Weights of a small sound classifier: 26041 training examples, 110.1 epochs.
Rows from block 2, named by matrix and row number. Rows with one number belong to one channel. Each number is 128 + 32 x the weight over its row's rms, rounded and kept within 0 to 255. All counts start at 0. Numbers have three digits each.
# filt: filter width-5 conv, dilation 4 (model.blocks.2.filt.weight, 192x192x5), inputs 0-15, a 5 kernel for each
# gate: gate width-5 conv, dilation 4 (model.blocks.2.gate.weight, 192x192x5), inputs 0-15, a 5 kernel for each
# out: residual pointwise conv (model.blocks.2.out.weight, 192x192x1, transposed), outputs 0-95
filt.12:127185101206111114145141255134131145156078101131153170250125102150135177078123144139156119109103110071143137136108180165144118136159127149171111205108131074091074150125085168070153085115118153126143114164116146133107114079149156135202068146
gate.12:175172125121102153131072089116061114096140151186165077095142169151064095150188144100103155153091160156094147129181124084112159102133144153151079105124117121169121121123100159146138198141168135126126140103140173130111186181103074108130160174
out.12:098140168138212155108093137140111142115081133130125095109171063120114090101114050141130076143120103108148131129132115114147147095149104066125135103130077162154095097138100107080060093175160148134158185095189104187223108095143172146104133178140102185103175117159151174142113098107137123130
filt.13:131149138216127134134120119097155095139096174137156122136092159127135136134139141097156107096133117174123077160105162096136121153076108146131163138123119145145135161133131130130129102139152180133172110197085139063130101139110130090140047171
gate.13:129095124094160117209097118154126085099108081091151105107143082120059110117081139127145129141123151132149145124143092171153143125142126093115129138157136187148168130158152107134085135213131148150096150119172091157109139105124152120095130084
out.13:122100173118062122113102095122141116117128148124169134140146118130091167101176171109106161152091104067150161102084120142059173158050172087125166080114110092149169155131144165110168161050076136179150086120164117092098150118095079129091171084154103101136142133112135071097098060169129120147
filt.14:165110085112130122143188141133133175132148157138121130118074124154118101086085107121103018130098088108130214129135135204128185126136188135128123134093121106157153100129137136131162173110137115156117162157160130123098101129155075156128147139
gate.14:119126087108103153107100104079149086139146103123108129133075095080106094046116119181136087071187164142214144201052107136199104087116104130051095113046117179186169207084158158124188052126118111165124042128132118129189120126183159133149162150
out.14:135129106131135196116164092166117108106169120128183156110128178074138077124109106173108156147109085171117099132154131114098108136108146158115159140090086112158115120135139179104078137180196143113098114117127134101153036133160149091176127203157143188085069179076154203193183137070096128124
filt.15:133145106112113138169152107147163085075111124145131114128143159128093107131113085103104110092105142146125124236156100105191159097119124157122072122124064115172180169107110186125153085102155085111139066092133135064132184129109111102107135134
gate.15:157144140119141110174124127144111119124084068154188134110155114145078127134149198101140170159081112156116145126138169146073138096143118137210138102179111113124145140158117131195128178128151195162118156105132135173100167166143128098137120096
out.15:197111078191150163127177093143114082088099127096129111177120132065103118148142114112116137137172088138112136163092155129102078168109171180117173136128097150125150175147178096146110151107086091158141142141091173098137098199148067117179070124090166126136108105152138146078129156128143159086
filt.16:138168123095148125154144110085127167106102126133189135131119179199117087126144163115147085183077140165147132088130119138092153093077133105206094104107103120189193141141054137138106162108132151145083146101163128122040139124130101129123145120
gate.16:135078126113119170090145172091106165126096132156083094092076110055108110081161075089137104093132146138138155139176142118114149148115088150124092132100176152127172157097133136124123122092155155104135153103115118088135150117166081172107112140
out.16:114124091100041133163125153123154164131152125196115158129138111171124152123185189100077141076145090122106097074143089182116168108129161096105114168152151079196108113099127155123142155090094168146116090165134141105082119117094126138133125141150086095173097122107143084134068103159100079166
filt.17:140100123100119174118136121075094094119089104133090104074059133061144083091114101122059057124171128138203123120084130137122073134166096141072134119080182195156178182136211169142134173162181170180133117170140094109182125147174108137140117092
gate.17:153089127117096210145153163198094102131159136143090144121143115070172116158102084177105150101188125108105156141084135114152090134171177158045180124133117171120127121083203131149183106129100104120121100180155168128245067138104118162125149161
out.17:136130115147196135159184121138123127185140184128147169159114116090177147139136118121115086200167103158101082151076210094135127134183150212174160146194107126174149203157165137124149133137119132157089095169107187146132148134141091108131095119074132107110115101140176187104110180141156171125
filt.18:125138137136138151137197157109080154066101134177195207165107156170157090119141149183134114146128123133140144089093105101117117086081100138139140129123141114148162158128102114125128155105157131156123145110135124127092099114135094116068126145
gate.18:104077069079082192146132118117102108154160098120133130103114117103121087119091130171099140116152093111161143103044119128150102105175143109099170103077173168147129120142173126174185117121046088115109108163152138113153076140142119135148187135
out.18:161140142159141124132117078152153076102099149137147072180149120107115115134133099107113144170115096109077132137080140074117104143074144156071125078124116118170124168151137171086100150153126094189091114120108170121174050104128087114154137112143101139130085121093186202119114093143169141104
filt.19:147131113146118133067117194143108109203097099106110110163121124096125153090110137050104086145193094102150176124093164156167064178164164103091092118083115114085102130148176153151182139147141178167151144191165156124147106112153106102153110120
gate.19:131200157150133086149130137110159110102091122130163130109086117161115116091119070080100069139090147129169064134165164183093154146131119147195130133081125111129114131154052124106143142171187158134151142135118067150090162153217152117114109145
out.19:148155122164212119102101133161158116158129072137106071133116134137174125160071139147140097118184157161145125163162168138172089123133088187107128121115172173088160133121097065152123098220140084071085185125056100132102106128143110106119162144126112132133095124157125172168185144093133130084
filt.20:141103089091066120105134077063156177148152190149107114041079183107131071121183122145080095132111119150152098098112151112081143147142177151125133084088085123117136098118140118129131129065100091084117112147102110101134095170139104181148153160
gate.20:133124089082127195158150116184108134166123088122110112089147130115115097158150156173138191131136091158136162168090135127133118125092101116102130067153130171145153134148095131169115180143108167169137094149127153137171108188115087124147155106
out.20:168170102145129119122152082137170120169093135103130077149121130135135160177076109079153117103113172113082144196143130098166074100111149126079093116120168159111116130109108137136101090176141052112082165169122175123166071114125127119161138108108115178133090087109135162151138129107130170076
filt.21:156068179106184158091109110091101178132145157168074166135156107080150137168107081173133135085124141109118173154142128130140192131153126142094175120182170152090102045118193151145073147113155131136117171176146149125172091112088107214091132096
gate.21:186166075115116141161088149107147129154099141159172084135128188143084152127138166104133140094115128168144127151115164103126108117076077157155100093134125145180185162070082145112117144142104213171086090153064087095102131152140090097163087120
out.21:110119099111161167162142154088099195181119156068109179162131141064170096069152116159123090163147133194139125132134174122170138104154151145191100191182102115124145143137168130163132155140107214121128083148102153163153144180133121112175097166122146166166150127135125146132143173131046166149
filt.22:177154093135135138108118130182090161169106072175141129125131164130131105110153121098089085158113103149144126091089169194071118170181137173141134131074146142097115146117120109111140149099042131160110132142145065108102116122174077121149108112
gate.22:160083092131142153125181097106155162103150118181079098084086194090106136082147094112173131086115143155142099132169083165150175125094133198130087149137106128150111108102141173170135117100162145134173176093169138068139184134145105184132136127
out.22:078167171083159125128123137136131154150154137170143103188175143111180081117148115150130139195085146113130111086158112063108086150095064118134106093145142136126153095119151184112124169196141120093122128089120109138114047129156181114121176141146078160168124194113133165184124107108108088139
filt.23:104094130159132044179098126114148141117106087100139112134120108154125184118120120070115131147051147113164106125154135133116183140142019101146118138091116105115108131165115133089109096108141134177161205137131073146090149092157153170145090106
gate.23:173095168167089111144196174147146175104081157131112148128121136126132104110142121124102143136108132189131135121164187063124171144096123164140145109136122136134186159068127096125131113103168184129142150128057158118143135201137109177091086170
out.23:104134077125085146171147141146147122129119196153169188117190116103133183174147159158066123126175134144093101096136181126119154126179136172144146157073105107158097141149134167098142131127202142152145085115168116150178164144149081055110068147121182124060125145112152148124072194118155133137
filt.24:169163169077119098146120129139134084125136151099160122103111131178131134151097210103119146200129107126147147119131119130136101128145137093183161105117140152174201159149108081168157179156136128128082117103148119165101121123134124064100147125
gate.24:126124107164109156159068138057129086137101103203171118148106095061080138117168154145148146084098148161215122138116152098148123098100071166143118123076142176159132164103101121109187131134135216193143119138084106102124149114157152151164114133
out.24:124114084125078135151119129127155105102100080142169101105126118127078119136148196090158170080119151152109162122152048168112102085112082114097106136092142116137141112082152117147108151072102101150204117142133175139155079182117145144171099162138132125134121156165152093134094125151124071159
filt.25:121098123136098086147143104156174156131091104107097092140149111127123179147104085071144131110108116185072129117166108095154204126085122135132107134157143145114128169132143134157107100113136187134168149122128152111087141106071139183136088114
gate.25:121095061094113189118060135169080094161105100138110064093147117080105105135150139126109154106138144150096135112073163126155085177151139132130126090138165175131146130144154187134115170128132135100158145233103108098140108144129111117185133136
out.25:086075127099090119118029154095202083112089073150083089076072149166102125107165133130118166054142111062177204112094049140150151111097122085103139112136097179136149129127140099138123142115090142146117149147187082115092176127128141141089145140129133118105151162122116079163128113132123099175
filt.26:083081076107205169129122145161148118124127114181155098146203130121101165208179144137126146065144183121121092089090094147138113109153107151110096135176134175167110075120155178130083084128135143146179157152146087105150142119098191146175158080
gate.26:123121117094117148110116083131128132115186137107058066083090103115127122111098077083079067127176188142149150134141078118092085115161133137089080125104126103092074110121174168123152132149170101164100084119179137163182156135146141156132188129
out.26:070164127097117103149100168146191163121163130219131070145164111147159109157117193125157147158136177131155145096196143094150128147153025163134081112125162134128170090132121166104181147136157116074130118088135151102132100114158174096074173131131106090188112202099168155183119147097135113144
filt.27:127176151154158120157125081167139132070127078126173107119117099143077123092107113093102044124076155112134134109206127222122172134144158118177095152075132081151130117160075155101129157134182124174151150094134068140075157084156123116108121124
gate.27:139092064098153165121069096117112107186159088165109086096109178104123143125147136094150104116169126142188157147106137179133108177172136140069102120102149219149117147129168151124139150133090098154119116178139083099152134119151089115159145089
out.27:102143140109135140121069097161206068102150087166188057090125136130109106158116136145126154111096140113140146101179124097109124147080091131085127094066134101122168104107112164107114136188198104107142140076167099135148057127161159097117171175166124147128086191113158159182168080089126093091
filt.28:125062103146112141093173128140093229106100182161095142145112103086119132136159108161139070114111124128069123074113143127097162151130178157099129126114178143128164135106182134116090123098123122102130176144132138117121087121087081231111097142
gate.28:140192043106110082140124076088124158144152189125188082097098144145048116151176159125136117167084140140106091118112097129109119129136186153164066137112122127222158111127043179129119132091124100074131075116140123120107182117128125111187157162
out.28:086122107092188127171189153134119181150202153144093184161106136106172108126125133136120112147150124196119041093172139152128111127182089168152104183170123100123137115120134143140124182165110156080051104125097150120065103136148172134134146138130105116153072174115139178172137167097087097123
filt.29:018134131116150123118114117171130098128159114080145106128145042137100146152087159080112100151156162127133110131173111164121088109143170069133080100123195124140097075202157155144110120158174136137155147106155140165137179131135210109115172117
gate.29:157119110151052152173145114109159117127149187147118107113076184085087142138161054080114120112133140113117105193139128085138131142139145205105114176113067138147088117067122141095153078123127109061154100123137143042137134088131070099120104175
out.29:222072122149092150117127114142146049129100091076167095085078129121082161173094168153143152097152128092133115155051117164136094144108181185113170099124161177127132182104155094162140114144162071166122121153099169131130142158148058139147105121115153126094114061158112133077147134111168198103
filt.30:151090154108086155088195135112091161129157134116102168074074140169177070112103130179076114144180082130206138077097143117138107117133119098067174102074132123125144151167182098146210198152140119169117162147118130140149064164188111148077153145
gate.30:151096112125150166115127069147089163114129096146110144100170162088141069150168103180104149140109110150118129131090133105115129088114108145088153113162111117136143153126113098134081168103103112127112100111104128117154112150074067161096139088
out.30:208145079204122159116146118184147070115117101127124098164113150124134120176100132080119149135147154132093112159104146112139090150106138181079112118091174142155128140142147165130111118144144069152068143176083175097144097113164105142185114120134118107138063097099177186125156130107149143079
filt.31:087154137116160124160094150104174120128129162123155111150132152163117173152117114088150068132128204115157117191192108136201198181149149111140095156118099085126105100158138192145156075125135124146197151117169129110117174088139177134145141134
gate.31:160144101090121129124141107119123156134130118220177128122125184115106121142201110102109122133090145153146067102108082119079128126107090196167106100102084087153147169127079164160154112098112126146173138104138110071119163141166112144161169154
out.31:114112137121144138127110137118078139118079139097122137173156073110132087098160105134144120146167071135159169152117168125130117161160128149194153134179059155103135147141180081160142134101041172160169147131113114141112189180141088083118077068056171155136195117193110091085082159146171148123
filt.32:127078163160130164117128126196118109127166078164131098132188100054092160139150154080130195107152146145110128107169136128149079150161156136104127133183137118101051104121189123172144078122158145144130143127133148112154151127091145148103145096
gate.32:110129166073091071105124142094121121106092126122138134115091080116102076064170203093136121183141135137147116109170113118084108113090112102171119105121123096138206181174130113167156141166196178169132149093118148174110156148121109106078118138
out.32:166092165169162106107082083141069114118108126085101103130135114129146154108091119127100061139127101079138148211107179130132109124085186122133181069107098179095078161149095115140139082107112091118156163103131092107152148131101072110103158099098139133122159104105089099082121097130159191089
filt.33:126175096157092060187090154102167063187078127153174104155077160143121138131149169136142101132122112149169083181103164138187154183153149161136131116072093148118148178105110111146184074107056140126190102163101114119109123157181151082220100157
gate.33:151170181111104107164131160138121141126088116146181106108107137166099136147146126061111126132045101145147130138217150099105200150127118130189138093117112082118162133164079118182158148111119176145144159093091147150084159176141126132134136146
out.33:121195149125128093063109129110138114116095120122168114046132114154078126155164096114167161101118195099089136106117062125114154124105118126094105086078201120141177081079147118136075136122172107166151134162142149202128151109105154200122109102173129121125147146154177109134152110153123073128
filt.34:081103167109134174139130119121102107067123139131117170101129124090165100152169162210117175116167161137091133122155118103147116107146159128096149117184164205173171116137205128137079150182208146112116140095142160113153121134062134171076167123
gate.34:070173129161187118139102105125111057133120075115161062109126079110077139129142143067107125108117114124162098141123133171134093113093096111151085125120143135147143148152109137113146120143146173219197141125116103109124136108136169076145092053
out.34:089112109062171090169179144102148175207167157112101163133071121146144201107152157071121106146157133145106059093102136141150151086176115134139077168186159109157146189134110133124171156102106148120084090166111171110100151130098146169098137116125109046181111140105149103101088148171137128169
filt.35:155119141095126127129154188154116133116104086110118120084092119121109066063134200105090092150101110076099190094127133158148114100152144116187139113111125124146169183137081080090117132088119113126088159082116093186114162144167140131123136126
gate.35:073096149094160106139100081118161083107222139112134122118165108093114121180082136126132153127139144127138119126134083118156116092172151101129146117173120181176115067153139113166152084137140102134131125109181139125118108105079174115098197115
out.35:142100100165149168157118095143102117103110101176119123167163132081137111111132115096112129149163092141135190133120134125139079132120129146119161158166058124143097130176166129119111128110079123158100167146101186096166093131168127086151111156110139161143094099160204148159106148107130143105
filt.36:113126125189127140124119117133166129130090155167139124148150170097135136141162083160126140083132146198129030144115163074135126135076137181123126143138119153136121156096122148146128102150135210142196125177082144041123111152142129088132068148
gate.36:139141111141146243141183158100100130094081152195143127165144172126153138153158092114182189104134140175166127148134129088128146141039057170142113123150105117139132115129105146149136186130182201134136143130064092111137136152139116136156104150
out.36:141138189112144087086138118090071160125138189092113172125141105121193097117142089168125065165116099113124087157125174160102177128139144115171125096133100097102137137090109105144107134156101154134110131104133101160099168112074101133095149079133116153098170144115053108114137128143136156110
filt.37:177152098183142183157113130078122103170112151152167137153106151127118129102155160144150117097115070079125127128087146152129074149098092170124171178105091141123120092058100074049111119122088106072078089168081108127153101123164128121180087154
gate.37:136132125235128067124155138045120138136095157089144145166074110157142145064120137122139134168156116106175107090099140092088116164102117097123119160073114080086106109137160133077187153157147186138110132180111147131129109116186105116135030149
out.37:144143145159171135146138123160121132138143136141131071181133121125134131157098111107182163191147118162137114162134136083124047189149082167104109126158135174122123143164118121129161105137086059124126175113089169109132062163160140122146162114105103117159099104125179197122140162079160146100
filt.38:114146187174153105099134175111142156100131097088139175168113099152169133123103160146130108139136129054182129134136075128164156113153047146178164210111151102110135118157146128088177121096131092134185170102158079144109117057156177137094133128
gate.38:096110151123144111125087067110172061092129108095120119093135140111114142150102177153119116105146143133096121146133151139150093077155159097120124107151071132132132134151160120167113106173159172172126127106164181127133124123078142072083110080
out.38:141131110127149149153137171128141084116086134125195144068106121079145138158149104193095133143140087129078115137089156131192117127153138189169192123154108152131106175096213112129121158140162129174159116153163180182158129141169072147134080140063167184051126160146145164118115181134167150109
filt.39:133137179113106163167150183173103130115161089172204182161163165172153182119180190149140143142087117056113135095139094144102115106150135119194146168120131093102085109158092082095142146072110104125125127092143139118092130062107086131080149130
gate.39:151076112102086124107169106101124174120130128083057102072059158082121072120134121129088116165141108158181159127129152151148166162149164118091141081051130140160152172148187167201235162096137145184100147127123125122152121160168088195123133128
out.39:123113102126148154176183145143095172110134172183145151144188084125160109136137108095097087142209094171113072138107144120114107126198116176186141168173079139196095148184134109120128133124130132150132117118097173165155127165138089140112095125082156088177109156143136141141034193082153125145
filt.40:151182168064142135131138134129132137165152070146177189096146173179168107130135170200117167126097072119152118113117105158107103128148102145193226096145113067072156139102048019135129118085028074143117140135199133108076057112101111104143203073
gate.40:092129188167119058092138200107179122095072115104112138160118094103156151098171114129116122143172147102157046102143150109072106096120067121104134134083139110090116157118130112075146077114157157162153125126082118135153147111169181148112101167
out.40:074170101109125119108160146123153168138096153204137113117219134151149121131165151101097121140131155144106173114123080142149125084132089126105101143167108082187140084126151166104127146132103132168148106192158169161120097148141138124149127162128105141167139148166179122155059111155135075163
filt.41:162086138077140117131123158118150091103090131100100132116109132101164074111057074154127092144151182131133153133110103111169139069098112118091100110125091139140213175127159152153123126147177157164111095079148140123157157125116105130090126110
gate.41:125144174147144142166091154107107086063110068161171130163124146132080141098142145100133134130090190108169135151190111150110172108151062136160110155094114145165133188156130151141165123149177150185127162120151115133098172100145132114096105075
out.41:128151088176102080087115157020154190165090163094076110135148142161101183170145157171162125109140190139131166091199189149113177152145117102098081152114162107083160100078144069175174128125063142120134102132135097176117179116100143115143087116131137111125192116134097100112154142171075148075
filt.42:105141141141176092131055133132125093173125077110147090110116153126123121135109167120101102139131107123165075099107095147090102114130075096159170162132158144099101124151088088108119116117060117160136136125123060152109144127137161094170153091
gate.42:138186167124138096147151146160176143127190132098157134132128141193104160145121156106130111137097108063132117128203097176115142129160156129195128154101148098134126077128044097088148126120119055125125119069159114114051145086136172114113173136
out.42:144145104190168159136114106148170123125102085137140071164120121107103103186144147125173155114160128141154176102136139096134060178123108162105119121129154150109172120131160125133089143155137084134122158128085152137153081186175136134148110167135123127149093106159204155158155141095124132095
filt.43:153148149079137081160140079146179126135174099121180156095134157194140107121129158181155134144131115151124096123098095126110115086115110137155180115155082091166127176110135098179111161200154136182136130128172144117091101129107103077092199092
gate.43:137138096119119166140088156138106086128062088130099062089121128104116120147143097133107129104151174185170151185114170107184130149101126182110115102111132162107107125115132197156171134170146185175194113174095169077144116161122133112160114130
out.43:083106149070108104117073168077184127163136123160148117133140125165130164135180146176148193107134147090135165077166131175141217129107118119146077112152099084096144121060154104172183146137099128190167102146175121155083179122117148064113135111146143141089177182156132074157148104208153102127
filt.44:160091200135088134086135109117097124065182161154091115104072141111134097108108096115066076128140157116127137123160084152120133084152209123126152135103155129100100080144160100099148166138188096119126179078128158122122143133146089154097210207
gate.44:119063141121172152124140151156112128106141035147123169170188114081142114128150169175104173106136116080133142098109130163123104082149078146105172142184119128125146159117173099102114111121129121145138162142139106120150104130139106132075116049
out.44:179120130167146168124082058172104098105089119101150079172120137088146101133095094133133122122133140080125138189106143110105070151089122145126146086043105141084101164146136103157076132145156071099118158083117115091183108136109087106122128112122141150122083131085118142095157118113151157095
filt.45:096167090144154090148117103114141095140115068123187137115110120209119115084108176110123091123105087111203115116109130177109123130132091109179114150094141098125115142149079106102150120141106117183129113128129054140065165134184167062159126094
gate.45:144153126155135128084086127102112121142153132118110092181135127094101206121117138039196109135171170091117147122159088141112102150153164113137046165121130121135104120147117176107117148118140133108107131122162164137127173055105095104138082103
out.45:153132163170153126118094060173116079105139102122170080181111123084105090164098124120108152154141071111140142112136163107083083195073145157105161091104123142085150145138143135117127127147118091130102158087089128094108080126134125092118158106120121150123082108119156171118146103096138127071
filt.46:136161078148131110157170131134143162122054120108158108148114082141074093068112163127164099148111109166124172120148125149123101127035099108149094136126108068178219215134097172148108155121146207177145101130124104139103149146148124098135069106
gate.46:119095098065124145144155129134146136168101116134128142096105124092117050124099112146090115109157071189140114150087151118171122183109160130051144041154164186154209143125190114229134147148096177170125122173137175096188085208103124139141155123
out.46:099179129119167069097105175095148122149138127180070090124157118133173126130144138145124154180115139129091119074174148128146129146104063142087062135113135105129134083088174163116123149138063141149113127149152156123096071101182184097161104122123071121109110177126191181170137123158115097096
filt.47:125128166119089116131186144104175139070128118131146129111088141138093112096139158100134133131137153115183088088202129121108105124119081140135103128088082093145158189087129109103165090126188145145131132040124110108109164125157152129098131146
gate.47:227125151181166172144142105171100105126116098169128170100112157102179099117130123165074118116115098132114175143096164166139120122133139171120165131128121186137136130068130101125092194138133159162129119156105092101140105149153053119106090095
out.47:132114142159126095131093147124152184124186114169073084170093140171116138140123161125149186121143155120148149122154154106118108202139089134130076129122157157062154101155084120154199120118080103073138153084097114112093137122146165130124149068160100036170166127078124085089172151118092104132
filt.48:188167160145120134198173080062128086074109178137152130102079194142140125123108090118142074111102128128119130207157138109144177113091145182125134135108084102152141125077114129117136143137153140082123105111114163095146159146146110140100131169
gate.48:112155148167172146193155146133169099064128102164194165159179128134106132171128153118091161089061153134124123138143145162160170067142107146207142138181133122174141136092061126116084067090162121152145161097114124131084156140106160117108111078
out.48:111141073095096088167182140093179143153144203131128186138101134119145174130167171134071144141140153137099108116135170157099159127146127125134130188130110050178139152112171165130176149101099156162119063168158177122124150134133093105139075107143145067116109163120169127051083153171116130142
filt.49:136217123118107132117169088110136136140135156165180144088086134162144083142158121112125113115103071161162047142131149108094101171118161156165132083084135076126135113130073132196183141110122108111164122128110135089100123193147119064123133156
gate.49:114185067140138131212109149141190127144136117137202073116161159165048161172143166092123154118072159142142081154105135112162140150157127168235082133156088083150129149140067196148113125105119176139177108150133142098090191128108159079191118104
out.49:143159174131105122088121086173122090101105139138182124100165102132094127164139103134112158104114109069104131141095127116085161151093140117130159062038153105155127126109114165088077122139188092165154124119167092157151138096119103121092135075151133117074131138123140115105122068137194110105
filt.50:132120127153125110103098150114135128083175131113078099166131131120159183090150116146175110119136177047138124152137091163134124058154095167116111211092109097106052089094135167047134128139179075111141107092163111112148151056197106137090131134
gate.50:081079064125107136187157088125143119084106070108165122127089164166066119139117144099109086156119154174234095089108126170126094092129100082108082115053131138222167243159121146126160123111156145203123106128125082133129164126191134143152133099
out.50:154115148127188133152119156156104085119157072097109149099048115129140127122080081165154140099166096144169061145157132146138084146168119146169135165150118185091103144123139048169123109152133121072090190113100125121093149119146144169110122116081165129129116097142092137106187179081131126129
filt.51:135104164112151117115170096161086159091131065121137169077116131160130051119156174148090140128091094140123180091170153169159160133171144107162175120136138111127139157132114084099088123078121100142109195135158093181129122184134122171096149105
gate.51:164086217144153166070185145122144164122106104145082173127125152083200084110151100160108129067109058117113107103137143137120129154107084163105214119138120121042130148099145058114088130088137114147115152137122102103149064167135129216102153103
out.51:160093140139104148114107096204138059070133095171112078173139149152161098150069138108092126140101071075147149196111119090141079148069151135103146072128101179136068120153099176110124102155126055141090178141155123072112080087149129075117207103146087147124121127092137146128119090113202144082
filt.52:183116142154154145165134062180125103080166080164110142118148134107109127128117140135104099133141124125125177140165116193123112079106132102097118133096104195154111151121156135085143164204183140200085139139124102177138141148150108122083115085
gate.52:101146122150166154163136144140152113160160110142159125169109163162125191122127163117158050125119116092147119130130114211133096134150152102125104178086102116128071113173153171129157101129087101172151142121188103169131165103172187116159158113
out.52:138108135137161136115075105153187083139137082127138047113101136139110105133096105155151139145108133097153132112151143057128102147083081129084101083109114106083141120123106166089134114203186102110096172095144136127156055103148164109135150168168134132123085138113176181166190084080128128096
filt.53:120125152128121152111110148101097169138112125137110144161132144080153122138190121178148142146094144090147093140128119095096159118119078128124143150126146125075134126157089117084125156062132130142119100054102126123153145100130103147126134147
gate.53:103135112138162168091106112120094103126142106110071033129124092080086155132114114082154139091190185130161131151133092145157107119137138124103080143132145131134099101110153144124143129153149153171131110093151129144181195120151138127133146132
out.53:072114080093123124169206108130155207143173199180164161164133125114157145159160153065112133160157125155094080079105115123080119160198079172158089154165085079178157141143112145116147168124127140131097068128084185121130134148141124090117097117096129101158069201144139159129058171138153099143
filt.54:084139087142148148146129099180148089103183134112127119117161138125086142163126123117095129124186169107067097134123132172129079094151188118095083165174183177202077089164160160060050171193191100087138068126156079130158127095090143086120135121
gate.54:083141119138098119140147205175133108165067067091095110126110079082098105062092101083091076166162098118169100136126174181130129208200111094106129140068186159107166216156158119123169099161098143166131103152119070142145105106148154132176114116
out.54:171112163153137141135128116172129108144176104083115101116084141147103157171063122095170143110126106117177114122163147088129076126116155113133140116104123187080125154169091118087140075125159106069132145065120100067148117147099135117091183134126159099111113083086085126146175130076110149120
filt.55:117135181167172141092159168138129156151139137081111134178160076164174177156050141115167142140150095084096148074120126153089108148162177095139176211177149113071072066131150114100105116124116099103082167118172158179097104069094157136115125131
gate.55:065129124098202139101170069135130130073154125089097136105159103140145163201089105132121139130160147151128124136142094147161165108122127092135113127138158119144138080190146138153100153154175134134132155081131044156128132123137159132100139081
out.55:153119141145186172126103122165137139131155089156126096101156100176095143103082136083180084102149095153202133145110094131124087103177125129103145141145159165145105120157045121142116059115172067104120183093099144144143095125132175178110147150133104100137138086173150123167127135062140138145
filt.56:094096144124056130134197098097134178084128138100115183110062091134177123072113092153120061132110148134149111093130137151106161102103176091122124130077174119116136150150120115089142148135170130123136166111140160128078092096129157174073122181
gate.56:087074134114112108122112192115103131148147137086118137180135099150172163106157176145166158173144103067150135096145153126077083134157078088128141148107168163101132125170142075077149129129081082074076152122119110192129137113159137134111127119
out.56:108133137114124189089145120152121092063120125167155125095126157148132114067162068145077149139089089103142118150057133094113150159114146136178193109162057089203127116184109148093086171171142158199114131149188144120123117089162114126126129117154107171085139158120140170149112114144171083166
filt.57:161139202101130196214237166144156124063138136189147205104133151121172117106159106178102132108135136137135125159164108116149155075123134182130178092135097117139210178079107085114128107130160121136149123089127162078142093138116128143057161133
gate.57:133115146114131143132168172186105131081103089145117155164202121100136136157147114144182192101132155129084145156176098110122159134089125163118098121172127107137144164079105128134065119120171151129136119083116152106140139114046100138083117089
out.57:097173102152133073113134156104102144133066143089086118139129084127128165134160096097125115135150142127084124154101149141206150110148096132106074135152125092111110153077187099090109148124078128165122127197139119144134148095130117188113049092082103094129145117160149127044108114192141109117
filt.58:123068105086069138150117160110090149109098065147146122113081131128100121082102147172128108153094148127203178099148127146104153115138082102153142129079134121112156200130121144161207148087105155199080164116129099164098182122195103153136138113
gate.58:125142174157177148117114225126125126149082096140157144224189127155168212158120143107145174102133143080110145132152152132148135154117051124150135177177125131099109112119128147101076073132128137109150185136110124117103140096119142122104056060
out.58:080197123091148096110106144060153146171101149126134146133128110130176107107182116159110136169086183097068109108128141168161160120110123095098078100135150072123169133049199127165119175154107164162144096161136153175112146112126132148161104122124117186131145161139133117115121106179108122119
filt.59:124167144180177154151132130184124121144164134140139115147177120102089201144122088035150120108128135140073135167177159183119112192160172115143099157174134136143051100108095143127074112127110115084108107121161108121155165108087144106149133088
gate.59:148121167101162121064078075144071178128200118157088127104142125078127128135194128146146142132103140109127122106153077136075121105115128163127123135141197154117088109109114099123080182103146085118130139090165110103149151116122054160082176095
out.59:081107127092119088147120166106186175159166109136114135106080167157138124096150190181147138106111158143197148092182146147093147154147088107163108121122142095097168126087106112158179177147104178063115085109139115113072141147153150108093137126159108109151119208139120097162149135124075074163
filt.60:159100162087145155143200171154106159079099102176141149150173163117132127146178090085137143143093150129142130113215126130077169126124094132123093090116159175157199177151125129156129200155211182181100173089136125118133168139122078151067120096
gate.60:169105103133125175137072132101103093131158120161109090125107116071061132094142122108107114159122164083139140129103114151068042087145112133117087165118080179163115128099090119084132140104102100105055082138127101126150135071152113130156135143
out.60:103080075102141150195098106160117141140145099187149138128093095121100169092175166089054081160169093133100093119068076158146125080164114160156166170164122118170091180175162133115122158091126154143118108144156197130125116127123126161133102158115125072163097121148175127099052148130148123200
filt.61:150082132119132126151132137146109153109115079127149128119113095122076127049096173137132093163098157131173169064103087149089113059126077081123090121084147160179186230156163165143172161148163155188081159087146084181128180135166117163131153117
gate.61:152085077083142175120079115125077072147129100170121100091120174110122116122116128125081094147159123118158139135090145168097080176197136124091121108122165229162161150153202143128141211190094106167090114198157104130172121125154085121169163103
out.61:114113076146153155125112165137161144112173063210128072057137113177136112149112156144106140115111124132143126109173140122114077125118091146114136136118130134155079070138105126092102153177164121103157144117139161151151045138162162134171125193164132123164081175133183150145138116070138083125
filt.62:075107130100151144149152120164181146113202134095090107136117126119150193130087081101125114082128156085089104142161055144183179101171159113105086146151120150154117108121146165138109071114159075094156147079181146085124142052067184162110172110
gate.62:079073127140116102102122136141155145114054107114090113106111147083102093131151123104095156122136122184136087122151199098145151158094085125095141064099121135155205188139158090155129126114151201140149157108019082107137133222135167167127103125
out.62:101118093154103143148125155097091140144114154088110109171118153098127174142099147144156151137173154200126161135140171096134109132157148186164112175136148144094131154146172069185181113077091154101149071138093119113140143221129090091148074122077169117161148143109085135079139194123095150148